python train.py --crop_scale_min=1 --vocab_size=29 --encoder_arch="efficientnet" --encoder_drop_path=0.1 --encoder_kernel_size=5 --decoder_layers=7 --decoder_norm_position="pre" --decoder_positions="rope" --steps=9400 --final_lr_fraction=0.1 --warmup_steps=1880 --adamw_weight_decay_other_params=0.05
Rows from block 5 of the image encoder of a small image captioner, named by matrix and row number. Rows with one number belong to one channel. Each number is 128 + 32 x the weight over its row's rms, rounded and kept within 0 to 255. All counts start at 0. Numbers have three digits each.
After each channel's rows are labels from the 100 images, of 14976, where the channel reaches its highest value: "strongest on" is what is common among them; "patch colour" is the nearest of a few named colours to the mean colour under the peak. Only what is clearly more common there than usual is listed. The data: views of escape-time and Newton fractals. In brackets: how many of the 100.
# convs0: expand pointwise conv (encoder.blocks.5.convs.0.weight, 384x64x1x1), inputs 0-63
# convs1: depthwise 5x5 conv, stride 2 (encoder.blocks.5.convs.1.weight, 384x1x5x5, trained with AdamW), a 5x5 kernel
# convs2: project pointwise conv (encoder.blocks.5.convs.2.weight, 128x384x1x1, transposed), outputs 0-127

convs0.206:182123155106125133140169092090082103090110126088108090167099141162114127126141169118149067164182103124196150192106154130094092172088155126097152164113126104163138159120185155182130159159140170
convs1.206:089096061149122102059098137126129072085115175110106090148143138109099120133
convs2.206:133102089082143150112117152121134160129132081193132115114104164119154164125154083138185173171124113143173145173121161127113126088188168198169130070165099102102131137099117166122169088155123225159112134126110146060160073137170139147110180127155108166161111165174153165075160182123082099131149112098119116123162069153102183130159123099128111089148091158109087079137090152151131111117164
strongest on: tricorn (35)
patch colour: black (68)

convs0.316:080161055113128119100134080113112112120110184140182201148157106105169173182176159155109126136139140144169128098125140180140157117126143132093126163147116150139072067136098109137191125173086117
convs1.316:174158121114170133168112170160156166160146133129127122132170133194168189155
convs2.316:097162097170037061154134082140134135112188072071158067193149125179130138099078086117070108122115162143185115084122141104153119121111114129164095172121069146104120081120126110103110154112106095153132080163118146124139096099065129134157153105171143103177118091128123163116128134135123108157104165128151090144104197131130139176091081166064138122137183176150137075106124157150119135095103
strongest on: Julia set (58)
patch colour: brown (51)

convs0.227:171110111108068035158156171095112084079085141085141105126108101151164118149102188118141135127128172156115086095095115156140088202143145127123073139106103143127163109132189115133149104169146137
convs1.227:093100121110101113121134154100118160190195136144134206171131095099129098116
convs2.227:178126126099114112171140104165138055082133103074154127092189141135107168179114101134146086166128116165121111088087089105153148219159088147129178139101128129178140159093165141054130144120204091101116143130121072149141126161145116154142118133137082135122106080136136134162139135152159132093125140110058119120037179121147127114123153140131145045114158078129054120138141134105145076127124
strongest on: dark (100)
patch colour: black (97)

convs0.286:086130095130128110112088182170100165146134073046113118177115134133168157095173147192097113113073094167089151145109125110152128105082160177111104123186155188097134125126166135130153127106130167
convs1.286:139115144138135120095095123136133081070109131108096053050098162124112097122
convs2.286:063139129109184097095125111077098111172145131125133167132215129179161155173137098145157203121187108082131157087183088069141106112169144130152135138171122148149140160099133134143136123136112113104118122094143137131133132155124128117137170094122090219086149082149113142120117115065114141129055131169061088126132172131118096135119108064123167106097170123137105171135160193114150156182176
strongest on: Julia set (37); cubic Julia set (33)
patch colour: brown (55)

convs0.208:101149159151174177173117177105114178116159116131105163112128087121095162122130143161163077143155057065149074140059140133122134133124119084120166165097144084137169092108155096105182176149138120
convs1.208:127133173162185123123142165172098125101126101119124095074064161132079091113
convs2.208:179169120110091103054140126155207154107138122106117174168070147134096128155109147112143173160170140125171123124175146119142103157172141174076090149153115141146149129140131156147166070192082124102113171155159087108145142175108119129144184127126152093157137109133122219104072154079072132124134147111081131125142109151093146133120134168157144154078133113168075102153127128030159120080109
strongest on: tricorn (42)
patch colour: black (90)

convs0.200:145142119106164073111180142096167072141066113151085154117136180134067172147163085107162073100117124109115082183119108141079135151079069089123125160122116122106176120134115143113090116161175134
convs1.200:123102124143148077114138198150104111168184164107102129157164129103071095101
convs2.200:116152157142085127161153084176121087073103085124104096150072145096106128192088126104219166173104101110169120112064161103118155133125100167128169138135130131160172141159100094118137124172145109174133171093111100132100126090096145135114227081082106125160118137156123104148080147092154160155102123125134109150103147172148170173141136061078119151069130085160138094143177094125101080103145
strongest on: dark (41)
patch colour: black (58)

convs0.334:107207093087092143125149167201089113077110132098177144146061107115149093165159124147179160089136112097196141128138142138100094133133153086100148086164177107121144083111111111117135115118151081
convs1.334:119117118104142119138132132100135156195160112103145236191131127134132141111
convs2.334:106137171085097178108096122096089122106127060170133116113121190161187118128141145143107169120141098117174165128105126092119197104158102081119183084074080140133132127165056125116143104151142110122139101135152132089090133172137123145183105171077209123132107174175137152109133096055175128133115210204107129117119117093174157129137139140130128093138112141114111068095127150087134163110098
strongest on: grey (100); Mandelbrot set (34)
patch colour: grey (49)

convs0.371:086088120151124091082120155184169123161125092083120118073172106157148105114138137174124165135139167105083194115156183146184161139111103139099170131159118140066106082136114100102127117194094158
convs1.371:105089087160150107078116166160126137100145188181149127116110189127114089098
convs2.371:123136178097132060134111134137136087111155151161112022139174100215174132113183161099084131086085184130072160101164206096098137155133138153126087177090111147122156105123101101131096121141137114156141131099153136150105147115143065123076182121145146100087132145157124166134123126092122082157133151149114174128121136122155164168100102122067170108120096170141137097114153087087049117150108
strongest on: tricorn (43)
patch colour: black (88)

convs0.272:109127163131197184129191105108173099142176107094122125117116117117131090182140121188172176172171104117128184103095083123098153140147157133079138113116146172068113075166129150125152086127099141
convs1.272:157179140178147153126163152154160133156132149123183119115138168161175190169
convs2.272:155192174070103114155167133103185134126128134135160166094086175147082182119130154140071122144133124144171169116113148143153163094210090103175135113235120118137107115133161126161154089097135167168118137161126151198163139148129076145132129136167162068150123123147074198083126135155114172131097116120125153131142169153196148127148150159183113096100130135142176116153168125159157169136124
strongest on: grey (54); Julia set (38)
patch colour: black (72)